From a checkpoint of a small image classifier: 14200 steps, batches of 512.
Rows from block 6 of a small image classifier, named by matrix and row number. Rows with one number belong to one neuron. Each number is 200 + 40 x the weight over its row's rms, rounded and kept within 0 to 999. All counts start at 0.
Before each neuron's rows are labels from the 100 images, of 14848, where the neuron reaches its highest value: "top examples" is what is common among them. Only what is clearly more common there than usual is listed. The data: flat shapes of many kinds, plain or patterned, on busy backdrops.
# fc1: MLP up (model.blocks.6.mlp.fc1.weight, 1024x256), inputs 0-255
# fc2: MLP down (model.blocks.6.mlp.fc2.weight, 256x1024, transposed), outputs 0-255

top examples: square; largest shape: square
fc1.306,164,163,223,252,210,235,180,206,179,161,222,229,241,153,176,263,230,137,207,204,191,164,261,217,215,176,199,137,202,226,263,213,170,202,255,241,131,246,123,204,235,154,186,170,239,179,205,266,180,268,173,176,226,185,149,204,203,241,207,118,269,225,137,266,245,174,98,279,256,210,239,151,216,200,251,197,172,221,250,118,165,222,240,198,163,185,209,195,238,183,193,176,169,179,153,229,186,171,192,216,196,185,212,222,224,217,163,232,225,167,265,178,164,258,104,202,222,138,204,114,170,213,238,204,177,196,134,224,270,253,206,149,148,238,241,144,209,158,176,202,232,188,198,169,205,208,224,198,197,176,275,202,158,262,127,217,195,232,158,193,205,205,242,249,146,252,212,216,73,246,252,184,218,125,192,163,221,182,176,193,184,185,165,215,243,196,176,248,157,239,175,237,174,214,166,156,159,189,222,232,199,155,193,193,210,151,215,246,234,158,194,180,292,254,178,134,195,200,259,174,232,207,200,154,225,217,122,164,178,189,176,94,136,275,215,170,212,248,173,201,172,230,239,206,292,174,232,87,141,154,230,244,184,232,231,156
fc2.306,176,161,162,148,247,138,189,194,223,188,207,251,211,195,234,256,221,239,249,225,229,164,261,161,175,219,180,227,172,202,211,186,156,177,192,172,213,274,231,232,217,163,166,232,196,190,117,271,229,93,168,203,179,185,127,204,218,163,208,188,180,206,255,138,210,186,300,168,214,196,214,209,198,251,180,108,190,231,272,183,240,214,143,276,178,198,78,221,289,207,185,172,184,179,155,210,183,251,205,230,181,216,229,268,201,216,225,237,219,172,202,270,151,197,159,166,191,208,163,266,236,164,196,297,212,183,168,194,252,256,182,188,175,228,103,226,191,214,167,216,229,212,202,192,175,183,147,283,112,227,173,185,200,138,252,199,201,141,140,220,59,217,164,139,162,157,230,131,188,230,194,166,214,259,150,297,207,190,243,187,184,194,152,254,220,228,204,207,224,173,194,134,230,200,287,233,218,238,222,240,195,268,194,189,211,245,236,157,221,237,182,238,148,212,247,224,261,227,270,185,196,164,184,203,240,246,218,245,158,238,158,201,163,196,166,230,239,245,256,230,201,213,216,180,194,135,250,224,149,217,202,249,273,200,237,181

top examples: triangle; largest shape: triangle; count: one; tee
fc1.294,127,165,192,219,148,241,219,157,147,211,203,200,133,208,122,117,189,154,200,261,207,137,198,208,131,154,248,221,213,212,160,176,113,243,254,175,148,203,172,210,122,207,226,190,187,165,253,211,128,211,142,181,220,220,201,216,205,190,240,169,245,148,214,161,234,185,287,204,224,155,143,233,261,120,230,197,173,190,107,187,250,178,248,307,211,210,222,234,167,217,241,131,233,188,180,183,173,270,223,213,220,168,267,244,145,175,157,150,190,207,247,252,217,242,117,121,218,240,265,177,157,113,183,221,126,206,269,176,210,155,227,226,134,224,194,213,212,240,257,203,214,192,217,200,214,240,165,235,164,200,203,181,200,221,147,202,213,180,158,258,205,207,272,137,251,202,156,156,222,203,212,85,223,244,211,170,215,192,213,170,208,232,252,223,153,173,180,245,206,253,126,126,205,160,186,186,197,183,194,212,164,207,192,151,190,159,205,191,209,218,243,188,245,237,176,185,271,151,239,172,206,207,289,180,262,180,274,155,223,118,248,253,178,164,191,184,187,257,183,204,165,201,181,242,172,277,198,216,222,204,219,167,282,164,235,220
fc2.294,178,162,210,135,249,212,177,221,181,175,227,245,233,183,212,184,172,197,200,155,262,226,194,233,266,222,292,158,254,246,255,222,206,195,168,207,247,215,209,210,188,172,195,311,197,267,210,140,190,227,143,201,150,200,190,170,202,219,190,135,154,155,189,154,226,199,237,221,254,193,220,185,300,192,189,151,305,180,224,137,163,179,274,223,160,263,214,111,218,187,186,178,194,211,192,172,177,257,129,238,180,217,180,207,202,219,165,242,202,233,186,227,202,240,213,268,187,237,229,213,232,232,240,195,188,210,212,182,206,177,179,185,280,290,106,234,119,243,249,174,158,210,197,188,256,192,182,199,226,200,147,202,224,169,169,199,231,180,221,182,0,237,235,236,285,167,174,259,176,120,188,197,224,124,214,192,199,144,249,294,221,169,210,246,245,165,231,206,151,189,167,233,156,223,251,274,249,152,241,130,199,175,256,245,244,207,177,214,178,176,199,176,178,157,244,150,141,229,239,153,202,193,144,202,243,235,175,193,232,184,204,222,195,175,198,187,255,193,228,246,152,221,177,205,223,218,173,170,194,202,239,222,268,220,211,204

top examples: square; largest shape: square
fc1.224,231,128,212,232,185,251,223,179,238,184,190,279,177,106,193,124,245,197,196,207,185,201,267,189,287,121,265,171,255,185,203,218,166,187,206,176,166,177,178,200,208,185,160,254,242,188,186,234,211,128,215,229,195,188,193,300,214,188,166,206,219,124,224,207,199,264,172,212,239,162,197,225,218,215,253,216,202,128,263,210,259,242,252,193,151,219,158,166,135,339,212,245,287,211,217,198,229,155,158,255,223,198,195,170,160,205,244,157,180,176,163,218,137,123,212,213,207,156,221,205,277,191,193,180,204,188,196,201,174,190,217,136,209,219,168,276,151,172,165,314,178,143,190,138,250,215,238,179,274,227,198,179,179,149,258,280,274,198,209,169,148,176,199,203,278,213,232,171,184,230,142,209,157,182,156,200,151,197,270,203,227,222,231,196,218,251,216,180,166,305,148,217,252,193,201,178,247,125,159,205,160,184,142,205,189,228,191,212,185,162,102,188,199,157,258,222,233,150,213,204,222,239,251,256,300,263,201,173,196,184,200,212,211,226,218,248,174,255,221,161,199,223,203,180,250,172,127,181,224,192,210,244,169,216,230,208
fc2.224,156,175,149,197,172,226,214,266,215,165,162,235,230,250,308,238,221,157,225,316,165,224,113,200,224,261,141,288,219,258,254,176,228,186,195,139,234,170,181,99,138,256,248,173,152,175,184,196,115,143,226,237,184,148,274,207,145,184,176,220,226,205,181,201,185,153,251,176,203,248,255,191,169,135,141,196,197,258,188,206,241,215,214,224,240,204,185,166,233,191,171,150,211,234,163,234,213,194,158,229,220,157,205,220,195,182,168,129,159,201,186,198,215,237,142,117,177,179,146,196,218,200,185,227,172,190,193,183,176,247,194,226,176,233,276,152,186,209,219,153,199,159,259,299,166,192,160,178,185,212,145,161,234,221,171,171,195,191,115,248,88,165,215,169,137,200,244,186,252,176,160,198,224,216,220,307,141,227,209,212,247,225,129,185,161,204,189,211,196,115,217,224,229,145,166,221,232,245,246,266,207,205,203,234,174,297,215,251,200,233,231,181,205,224,138,199,174,206,225,229,285,227,170,117,181,175,227,151,167,161,183,187,237,271,181,282,227,230,187,246,159,238,164,174,257,217,204,190,199,198,208,247,203,185,190,204

top examples: triangle; largest shape: triangle
fc1.191,182,205,126,261,171,234,179,246,229,140,218,216,160,250,245,216,264,256,219,241,214,258,205,116,228,169,291,211,210,186,151,188,163,249,206,214,204,265,246,229,209,110,204,209,200,128,227,165,245,224,195,170,182,251,132,250,234,279,252,209,157,188,171,215,198,219,141,271,195,248,138,251,276,176,239,171,203,176,225,218,199,142,291,300,270,162,205,182,165,258,293,197,223,227,235,199,155,163,242,170,188,248,249,213,225,197,115,175,195,184,180,209,148,247,161,105,191,217,215,232,152,199,230,202,170,199,216,282,247,209,202,259,204,195,190,236,213,188,201,284,182,308,209,182,155,190,201,184,202,211,166,177,185,232,188,132,177,221,171,205,168,105,161,163,270,181,244,199,271,210,186,124,201,158,177,264,198,230,188,185,232,139,227,195,154,182,267,203,269,206,212,244,128,285,195,230,168,203,174,248,246,195,237,199,177,160,170,182,257,226,158,190,181,216,183,208,203,204,188,235,169,127,193,183,212,202,178,156,233,243,238,185,155,179,129,189,172,262,181,185,213,257,175,166,177,220,178,133,182,187,224,145,211,146,145,201
fc2.191,199,241,151,213,187,189,214,202,167,244,203,243,164,221,154,166,139,244,251,193,209,248,192,195,246,209,169,290,228,163,207,138,224,227,145,187,235,214,127,178,218,167,171,216,164,196,187,207,220,217,189,190,124,149,264,211,199,166,280,202,205,190,172,176,157,155,219,192,212,152,173,180,205,177,197,231,225,259,108,182,125,202,222,212,179,182,228,230,189,183,243,195,210,216,174,220,144,237,170,122,195,192,274,219,173,224,234,222,242,170,174,210,186,187,309,233,134,181,180,205,172,162,157,164,242,220,205,189,176,184,225,248,261,208,213,171,160,244,279,196,199,168,207,275,312,189,237,211,272,239,179,269,235,223,292,203,209,173,244,213,43,177,233,186,198,162,281,247,242,228,190,233,206,187,174,222,211,191,190,148,158,166,211,176,185,206,167,186,155,154,198,243,170,227,321,121,253,184,275,249,187,165,286,202,194,187,246,234,176,222,267,176,235,206,246,142,193,242,149,164,157,199,178,118,214,196,241,219,188,134,223,165,159,206,274,143,259,151,224,214,267,236,210,165,211,135,228,238,191,239,173,220,148,194,271,197

top examples: ellipse; largest shape: ellipse
fc1.315,145,247,186,204,267,253,216,204,215,174,235,189,248,147,169,218,202,173,187,187,211,224,220,249,170,191,200,191,238,226,238,176,239,174,143,190,122,236,161,133,189,134,165,249,153,224,217,200,279,205,208,232,180,164,189,176,109,269,149,196,221,202,195,180,152,191,205,167,216,241,202,199,200,212,207,260,196,146,168,188,206,223,222,145,206,190,195,175,229,265,160,275,182,236,241,150,191,272,236,170,167,151,142,123,187,201,241,115,228,276,200,213,213,208,198,226,223,233,215,266,150,211,248,202,304,237,181,191,233,240,183,248,168,144,174,138,149,143,136,189,207,225,230,192,288,238,278,204,217,190,249,142,220,234,185,253,240,212,228,185,223,186,278,140,213,203,132,169,149,159,183,260,212,205,149,198,257,152,144,244,231,183,251,153,170,278,165,193,204,96,245,164,266,131,207,206,286,202,221,273,153,227,151,179,208,165,167,194,176,171,126,141,148,150,151,238,213,254,184,199,160,220,170,180,198,239,237,213,114,173,187,228,210,161,226,251,215,207,134,195,144,192,149,269,117,180,242,174,172,240,164,192,199,208,174,229
fc2.315,237,123,171,204,229,225,178,189,180,205,254,219,168,279,172,186,175,242,223,191,159,178,167,150,212,184,159,157,173,173,212,227,164,203,185,179,219,203,223,238,192,201,196,166,188,176,157,158,217,242,256,195,280,204,271,170,253,222,237,224,270,177,181,206,241,212,229,252,183,239,220,236,196,251,191,214,166,284,98,179,181,134,198,214,205,195,193,190,198,220,200,161,182,182,200,194,152,114,207,165,180,211,177,238,149,209,281,252,111,185,177,326,216,208,97,157,169,147,225,161,256,237,138,274,189,218,142,107,229,195,203,179,159,148,230,225,213,175,194,194,199,232,190,195,199,180,165,182,183,219,93,204,228,187,173,165,182,162,183,199,0,163,232,187,250,253,158,199,227,278,178,175,180,191,232,162,203,221,233,201,220,222,257,190,166,162,222,195,228,246,206,259,224,228,214,206,148,253,191,210,223,168,177,188,214,183,175,185,221,211,267,138,192,108,172,154,196,193,176,205,240,188,137,156,224,187,195,162,220,149,215,206,232,90,238,163,198,231,247,167,249,190,228,205,192,234,146,194,204,196,182,159,189,154,195,189

top examples: star
fc1.436,216,198,221,192,240,193,198,176,248,254,162,223,203,217,160,123,172,220,278,184,291,192,270,213,214,229,161,238,262,187,256,218,207,186,198,184,211,208,307,203,234,211,182,222,178,167,248,220,159,98,225,243,199,194,212,204,182,157,175,176,269,178,188,135,228,176,127,253,202,163,181,207,263,279,271,219,263,209,298,285,193,192,304,194,176,132,180,194,207,314,206,228,210,252,151,181,212,139,208,229,197,284,128,173,171,96,205,224,203,182,260,196,178,247,135,195,225,244,220,202,275,236,171,188,174,225,226,241,202,195,209,195,188,181,225,250,240,198,186,233,141,266,202,285,212,171,155,180,205,222,134,130,226,261,252,148,183,186,195,259,168,217,249,196,272,204,228,218,160,198,146,190,240,187,207,247,199,222,188,166,225,217,199,194,213,225,228,179,144,252,184,239,279,203,239,209,156,198,210,127,186,206,182,186,242,238,173,237,199,190,188,226,216,235,280,179,234,170,222,220,228,141,207,219,204,215,217,173,276,250,136,180,145,312,184,225,230,230,184,211,162,177,176,186,236,197,116,173,219,224,207,205,209,159,151,282
fc2.436,239,196,201,238,264,192,212,260,278,199,239,236,148,247,218,213,235,203,147,177,156,217,117,168,125,254,179,271,236,211,247,186,273,170,203,243,162,171,221,194,201,139,225,180,204,202,158,169,192,195,173,246,221,169,166,188,191,192,187,210,204,243,186,225,196,141,234,218,221,194,261,238,188,121,239,136,209,215,224,270,125,193,188,304,252,179,175,262,172,173,189,171,208,210,202,195,184,153,185,164,232,131,195,181,189,184,213,280,216,178,225,183,184,194,212,198,195,195,203,220,247,175,81,258,152,200,151,170,233,232,152,130,132,200,171,152,208,196,170,162,267,174,213,155,182,240,183,198,202,211,210,149,201,72,194,182,203,180,145,185,366,220,154,184,240,249,247,231,209,243,158,256,197,201,217,225,228,238,191,223,239,264,206,195,218,177,193,179,217,209,154,163,180,155,168,215,197,167,188,163,227,212,233,188,253,222,200,196,203,229,151,104,121,219,240,302,205,171,154,221,221,167,220,222,163,104,211,326,211,254,169,169,161,207,250,210,194,223,178,215,201,134,251,232,266,254,107,179,227,180,228,202,231,208,194,192

top examples: ellipse; largest shape: ellipse
fc1.143,181,253,232,160,161,143,238,261,169,120,145,166,165,128,122,221,229,172,238,144,187,209,251,226,226,247,244,146,214,212,187,145,235,219,228,275,173,152,170,217,175,178,178,167,185,166,217,189,240,215,170,186,187,189,242,208,188,126,184,198,117,233,246,173,209,216,276,152,191,205,146,195,164,227,235,321,221,230,237,152,171,250,251,223,139,198,174,237,172,170,167,207,209,220,229,215,244,224,234,134,154,235,227,151,146,221,226,138,186,180,230,192,243,194,117,228,241,187,205,222,172,158,252,199,232,278,231,215,262,246,192,188,244,233,202,195,220,227,258,212,207,177,262,126,134,251,257,296,222,244,118,182,170,184,219,178,159,185,204,137,206,208,251,185,212,227,236,226,212,202,189,263,215,155,206,216,198,203,196,128,200,190,203,180,125,186,209,100,232,177,235,201,200,209,208,270,298,103,208,189,222,209,229,233,197,203,110,229,187,130,270,164,240,240,250,189,192,168,107,198,185,231,115,248,184,210,244,251,199,195,184,188,207,122,184,197,231,155,174,165,176,185,192,150,151,145,166,200,170,191,259,224,257,243,161,170
fc2.143,258,143,141,156,233,225,192,197,161,165,229,184,198,209,234,207,158,197,126,223,145,205,212,244,143,177,166,214,204,187,233,227,178,177,186,217,212,228,144,216,246,242,175,253,198,207,239,181,220,214,254,293,265,228,255,142,182,218,168,277,276,177,156,175,216,250,189,217,297,229,187,221,167,131,121,199,149,150,182,206,227,243,152,243,189,215,185,200,205,200,207,184,225,184,223,211,262,256,222,161,217,112,203,165,162,203,249,232,221,193,182,173,233,213,154,199,145,283,248,221,226,206,144,203,262,193,194,217,166,249,168,178,167,185,195,171,178,199,188,173,222,244,204,222,237,214,155,116,245,148,205,171,265,225,201,215,258,220,255,244,1,237,168,154,312,299,184,203,223,243,210,208,136,238,222,227,189,138,261,223,165,216,258,211,223,153,224,184,233,196,207,206,189,222,228,181,203,224,165,198,220,282,172,148,221,161,197,205,249,226,225,157,127,96,219,209,164,146,220,202,207,145,217,210,205,216,197,186,155,231,103,174,210,137,167,204,233,184,241,204,200,180,224,226,245,172,169,130,161,221,159,234,176,130,220,166

top examples: square; largest shape: square
fc1.238,221,135,232,199,209,230,124,211,119,205,236,243,232,188,159,220,290,179,225,257,221,218,190,195,226,167,220,218,173,174,213,182,246,178,215,176,227,216,195,232,208,227,204,210,266,179,169,202,221,123,212,119,203,190,197,206,203,192,185,159,233,243,199,231,207,156,218,249,240,234,190,150,177,216,212,207,220,244,179,192,153,200,204,221,127,189,145,244,139,242,127,149,142,164,110,264,264,246,155,145,196,191,218,178,213,229,169,128,247,190,176,138,185,222,282,174,162,193,255,254,164,179,168,222,199,175,172,175,179,255,259,199,174,197,246,174,140,252,190,219,202,249,195,281,193,225,272,135,212,186,99,242,205,198,209,158,258,209,186,249,149,247,218,173,202,195,274,203,148,107,169,220,217,188,160,178,213,201,303,158,291,231,259,171,141,202,107,234,226,147,266,153,182,207,210,250,188,240,237,238,207,193,244,176,245,208,124,225,182,183,177,139,163,177,150,211,180,248,202,157,169,223,188,166,212,204,212,213,182,154,178,198,187,160,252,231,182,172,282,236,242,162,221,125,243,134,234,179,88,164,201,177,244,212,303,164
fc2.238,202,164,231,165,186,229,201,191,271,274,220,236,131,235,249,238,196,231,210,183,223,238,181,222,178,238,258,223,239,267,199,247,218,158,126,190,206,164,114,181,186,120,180,237,211,180,251,277,160,256,279,202,191,214,186,259,200,143,171,210,197,171,174,192,165,205,254,201,242,203,150,195,208,194,157,174,201,194,202,245,220,164,172,241,248,205,114,156,208,202,169,293,149,234,131,187,258,171,201,197,254,175,246,161,176,200,188,205,240,168,177,273,206,237,123,236,211,136,186,273,250,217,187,205,135,160,246,222,203,179,152,191,155,209,249,205,145,177,205,240,165,268,172,211,240,154,161,157,197,206,232,166,266,179,270,190,164,176,137,182,0,144,172,165,219,144,179,192,180,208,217,202,189,201,222,248,134,187,223,230,175,133,177,175,229,169,172,149,224,217,205,164,181,186,207,250,220,215,185,215,184,241,209,162,180,237,177,172,207,215,171,235,186,197,220,225,222,146,315,200,202,198,209,254,257,274,195,191,153,193,186,207,208,237,243,214,202,284,229,237,122,183,173,227,183,169,200,220,262,118,191,217,196,250,112,176

top examples: ellipse
fc1.543,195,185,256,168,183,181,196,137,131,269,244,129,184,268,228,277,122,231,150,152,132,181,313,208,160,200,162,198,212,244,186,181,218,220,200,148,230,188,212,214,263,237,172,286,179,120,253,174,249,283,191,158,148,171,168,168,162,239,269,180,220,166,151,238,210,264,215,221,191,242,212,177,202,187,145,173,173,190,175,136,214,272,231,211,170,231,171,200,186,235,211,213,241,292,181,257,248,202,211,182,214,215,215,222,207,155,207,128,171,255,184,212,209,197,151,203,236,292,182,150,280,196,213,180,202,276,202,202,245,252,240,181,221,232,205,188,160,132,194,170,178,139,133,204,201,167,191,229,235,241,209,175,220,226,216,244,247,181,294,139,185,219,164,333,220,236,195,214,170,110,222,235,163,188,240,197,218,104,198,238,200,222,209,130,107,219,223,208,191,193,169,157,203,213,251,185,225,238,270,198,270,259,197,265,156,259,254,197,186,132,204,236,184,139,234,184,173,270,229,190,187,128,173,254,170,238,199,215,212,161,182,196,238,175,217,254,190,178,189,179,199,155,157,212,173,232,236,147,196,203,231,197,224,220,203,208
fc2.543,225,235,213,142,185,232,238,265,191,201,235,224,179,193,235,218,180,244,181,140,185,240,112,167,171,202,157,175,290,147,252,197,185,206,223,186,180,183,169,247,194,199,193,248,295,233,191,111,183,210,190,217,294,164,217,213,167,245,213,209,225,166,227,272,220,254,216,225,234,193,173,196,149,168,225,199,235,128,155,191,196,142,176,235,204,120,307,219,222,250,148,228,225,221,145,238,173,228,169,135,149,249,238,180,154,151,241,238,233,225,189,117,168,258,191,186,186,198,246,178,133,233,160,168,247,181,188,175,177,196,135,263,221,183,215,140,219,105,199,154,186,228,160,190,147,170,179,147,212,142,187,175,256,184,182,237,222,212,230,170,45,292,204,203,206,199,170,176,181,182,219,261,204,192,180,229,241,137,145,179,208,139,254,209,255,155,161,137,206,246,175,246,213,231,237,255,231,242,199,207,196,251,214,125,258,227,141,144,228,175,252,211,175,222,247,157,235,254,234,188,145,193,193,169,178,246,239,118,149,215,198,171,196,301,176,232,174,213,219,253,186,199,217,206,203,227,216,203,230,175,232,284,223,186,248,176

top examples: square; largest shape: square
fc1.164,257,212,199,153,244,263,213,86,202,182,234,209,167,215,181,128,257,261,227,270,207,233,287,218,255,133,153,176,156,271,140,158,213,254,150,235,198,182,133,274,107,246,148,201,194,300,192,201,176,189,214,220,121,175,173,162,289,169,148,197,234,140,208,191,106,202,201,166,209,270,261,162,221,220,211,118,173,176,210,217,233,278,182,234,197,202,247,147,244,225,139,184,180,237,182,136,217,276,240,209,276,175,155,249,216,195,276,218,213,193,106,255,94,284,194,235,184,244,236,177,269,197,193,239,223,210,242,228,190,246,145,227,163,140,187,230,220,186,171,261,262,239,194,218,204,234,232,237,229,148,188,176,216,230,234,207,161,188,199,283,182,202,144,224,238,193,193,178,180,183,219,187,207,177,239,153,204,221,211,194,196,223,169,222,202,207,199,171,214,229,280,239,163,270,200,197,259,191,218,210,176,235,234,243,159,213,211,155,179,194,260,182,195,211,202,183,222,222,309,187,225,234,197,193,254,168,168,159,191,225,177,187,188,160,139,202,163,159,187,201,178,137,211,210,251,170,218,191,178,206,156,166,157,173,254,198
fc2.164,177,178,154,229,272,213,189,222,227,225,251,148,143,186,212,199,165,249,173,157,139,199,187,178,112,267,258,231,157,189,198,212,148,178,281,157,234,216,186,134,191,213,207,223,138,233,213,199,221,150,229,152,182,215,192,186,165,151,157,203,213,106,211,237,213,178,290,164,218,203,144,191,201,197,202,165,238,239,260,224,175,161,209,204,244,236,189,145,157,157,165,169,169,214,258,218,177,222,163,173,162,250,239,302,212,235,210,160,202,153,156,203,207,209,184,200,207,240,232,211,175,198,152,180,236,205,268,192,181,195,196,162,119,266,187,250,173,192,213,153,223,224,180,258,242,215,175,155,155,181,264,183,140,174,248,235,186,186,211,202,49,195,174,242,139,130,268,217,254,217,226,105,180,233,210,234,203,185,181,232,220,237,219,186,197,208,175,212,290,186,222,172,165,166,278,251,191,167,276,194,219,180,158,225,173,200,140,159,143,216,172,195,189,271,218,236,182,291,249,167,180,160,173,210,274,156,164,179,226,94,194,226,248,200,155,233,239,238,243,187,248,205,217,221,128,188,184,232,132,235,111,254,280,210,232,156

top examples: star; largest shape: star
fc1.219,138,128,233,211,215,163,246,126,193,218,179,240,214,219,177,167,256,222,238,145,243,199,210,220,164,211,286,225,239,223,256,160,249,191,201,189,231,250,277,261,210,283,184,262,125,202,118,154,174,203,184,204,165,299,214,197,253,240,169,265,213,210,242,221,293,214,207,234,184,222,211,203,205,223,179,238,284,133,237,189,245,145,274,184,209,263,229,104,204,167,170,149,188,146,265,154,233,169,232,199,217,242,140,220,223,167,264,227,134,205,196,195,201,216,191,188,259,210,251,235,207,216,208,236,217,220,187,240,187,232,120,206,224,181,260,241,241,179,228,200,194,234,187,246,212,228,201,215,188,236,191,176,259,221,193,192,167,141,198,298,171,171,171,203,183,237,191,266,181,174,210,273,277,251,238,280,160,161,126,132,248,261,165,179,186,250,130,264,232,204,254,214,171,178,175,196,139,188,192,229,175,202,182,205,209,182,280,172,165,216,186,218,208,144,213,172,232,236,200,136,230,183,158,206,240,303,207,244,201,200,131,161,159,292,255,218,171,263,278,197,190,226,234,189,234,225,186,190,175,261,203,181,199,166,222,199
fc2.219,178,210,207,231,181,181,204,244,257,199,240,213,140,219,253,240,196,204,194,171,144,257,153,214,179,234,141,246,193,204,242,175,250,178,144,207,185,179,175,242,175,100,254,153,163,227,156,175,179,222,204,253,175,222,166,189,216,203,198,204,212,190,213,221,217,187,236,182,207,195,249,210,191,121,188,95,216,213,162,235,150,140,214,246,225,198,181,240,196,153,188,231,217,187,240,216,197,197,191,197,245,184,212,175,248,182,235,280,203,163,205,232,205,183,162,240,141,229,215,206,222,145,128,274,177,217,180,178,176,238,155,190,153,192,212,201,209,223,202,193,284,193,203,210,196,214,139,229,185,192,231,175,192,138,202,212,185,162,125,181,493,212,167,203,238,212,280,206,230,228,225,235,180,197,192,256,221,229,195,223,237,229,187,191,206,161,179,197,285,255,194,212,132,178,142,192,215,209,138,162,249,190,224,159,220,267,166,241,196,252,151,121,118,219,223,293,237,156,182,205,196,158,187,205,174,113,173,274,164,218,181,176,175,216,247,156,204,200,210,175,226,195,222,227,232,266,151,168,241,222,231,195,225,161,142,214

top examples: square; largest shape: square
fc1.695,197,178,191,200,116,183,300,189,264,193,209,131,175,139,197,193,242,187,212,184,167,148,263,181,170,193,138,112,154,210,194,239,132,185,245,211,239,200,185,189,259,192,197,211,227,193,203,203,211,162,219,219,150,138,219,251,168,185,104,243,196,220,221,224,241,185,133,266,159,177,212,254,143,215,153,216,151,170,214,175,189,189,187,246,246,228,195,193,215,193,199,145,228,173,120,215,203,252,180,211,254,284,193,201,264,208,167,237,244,166,243,213,258,261,199,166,168,185,228,226,215,205,181,253,226,203,179,210,251,204,262,149,219,163,229,176,216,289,236,232,242,213,215,242,253,187,217,161,232,221,277,209,237,267,160,190,166,163,137,254,255,171,278,137,260,136,154,279,174,177,207,152,148,161,164,242,219,219,187,230,146,240,125,258,190,264,183,167,246,184,215,241,226,243,225,246,127,228,229,259,258,225,268,241,178,206,204,159,254,199,209,217,240,188,132,215,205,245,272,260,196,221,157,134,161,246,169,165,221,255,220,198,289,243,245,193,224,252,216,261,174,201,186,223,293,177,250,203,233,173,226,143,238,154,221,206
fc2.695,259,176,157,203,203,144,150,181,246,202,252,270,175,269,184,226,178,116,206,282,292,196,234,212,222,205,219,205,225,247,281,166,224,208,193,158,260,198,267,230,217,165,225,243,176,204,153,178,186,222,257,273,197,201,125,135,186,161,159,218,176,211,235,214,153,195,230,224,273,209,246,185,191,169,199,175,206,202,165,156,228,202,138,215,172,177,258,246,210,260,250,110,195,202,266,170,188,282,195,147,206,187,224,213,159,174,177,252,248,203,225,306,210,219,132,208,144,218,159,253,251,252,187,194,219,166,231,182,165,238,206,232,215,242,175,168,204,235,210,185,198,166,172,242,180,133,263,198,189,189,163,190,188,102,282,258,190,172,240,201,260,264,160,268,183,147,174,120,275,235,215,244,165,197,259,230,225,206,238,204,191,191,203,256,222,156,182,186,214,218,233,196,115,198,130,242,228,280,194,158,220,282,225,166,216,200,240,162,192,225,160,153,210,253,213,247,129,199,235,166,178,140,185,211,243,148,177,283,121,235,275,176,207,205,161,174,226,232,155,207,179,197,207,184,185,168,144,200,173,217,223,254,146,221,278,246

top examples: square; largest shape: square
fc1.141,236,208,208,185,161,208,245,234,157,248,263,245,257,269,166,201,217,205,155,256,167,293,218,248,242,195,174,214,184,233,224,284,197,121,268,200,158,206,232,196,220,196,126,184,242,187,141,196,172,190,193,157,205,225,243,151,250,207,209,195,191,245,166,189,166,144,236,216,138,251,240,138,152,197,174,235,142,287,187,163,226,192,218,106,170,230,292,263,225,151,145,177,203,58,170,245,219,233,183,218,166,181,186,156,217,207,180,92,177,180,132,208,164,288,212,189,197,207,240,151,197,242,213,205,251,227,176,221,190,118,227,194,245,186,247,232,221,218,162,308,229,251,214,222,237,247,261,171,182,188,158,125,167,182,164,172,174,201,137,211,204,178,221,239,229,202,210,234,147,139,177,221,168,253,244,193,241,193,152,257,226,179,152,147,252,162,190,264,212,173,223,211,240,291,209,282,151,168,216,185,175,193,210,169,256,184,197,220,209,230,205,162,185,177,135,164,190,224,235,218,240,220,175,189,208,143,175,201,139,154,285,226,191,252,183,208,165,269,202,222,291,169,239,163,240,256,230,207,220,191,193,221,211,203,178,212
fc2.141,165,190,204,184,176,200,188,172,276,193,280,278,247,184,200,237,216,241,151,233,240,162,252,173,222,202,196,215,196,209,244,199,165,195,171,147,200,183,253,167,226,191,244,206,196,134,123,229,246,201,214,243,169,228,155,181,210,170,153,255,177,183,182,296,220,156,239,93,205,164,148,268,197,217,148,181,236,186,272,212,238,221,180,203,190,197,175,186,238,200,237,240,164,249,118,202,169,179,191,230,194,230,156,242,180,231,170,237,213,180,276,208,212,158,180,225,219,193,203,163,172,189,193,156,259,231,177,192,168,345,195,241,197,199,277,178,167,151,154,128,188,180,164,249,258,207,163,194,236,210,141,202,150,254,241,210,211,166,174,259,0,169,194,192,206,263,88,130,191,245,177,204,181,172,185,224,255,179,236,196,228,241,201,250,169,219,133,199,248,190,248,218,219,251,265,225,162,266,238,209,166,237,251,155,238,231,217,158,228,190,217,260,235,222,167,193,213,203,210,178,189,178,188,235,196,241,189,200,251,151,167,278,253,208,246,205,195,225,195,179,229,224,213,242,202,205,199,239,186,181,196,276,185,179,185,198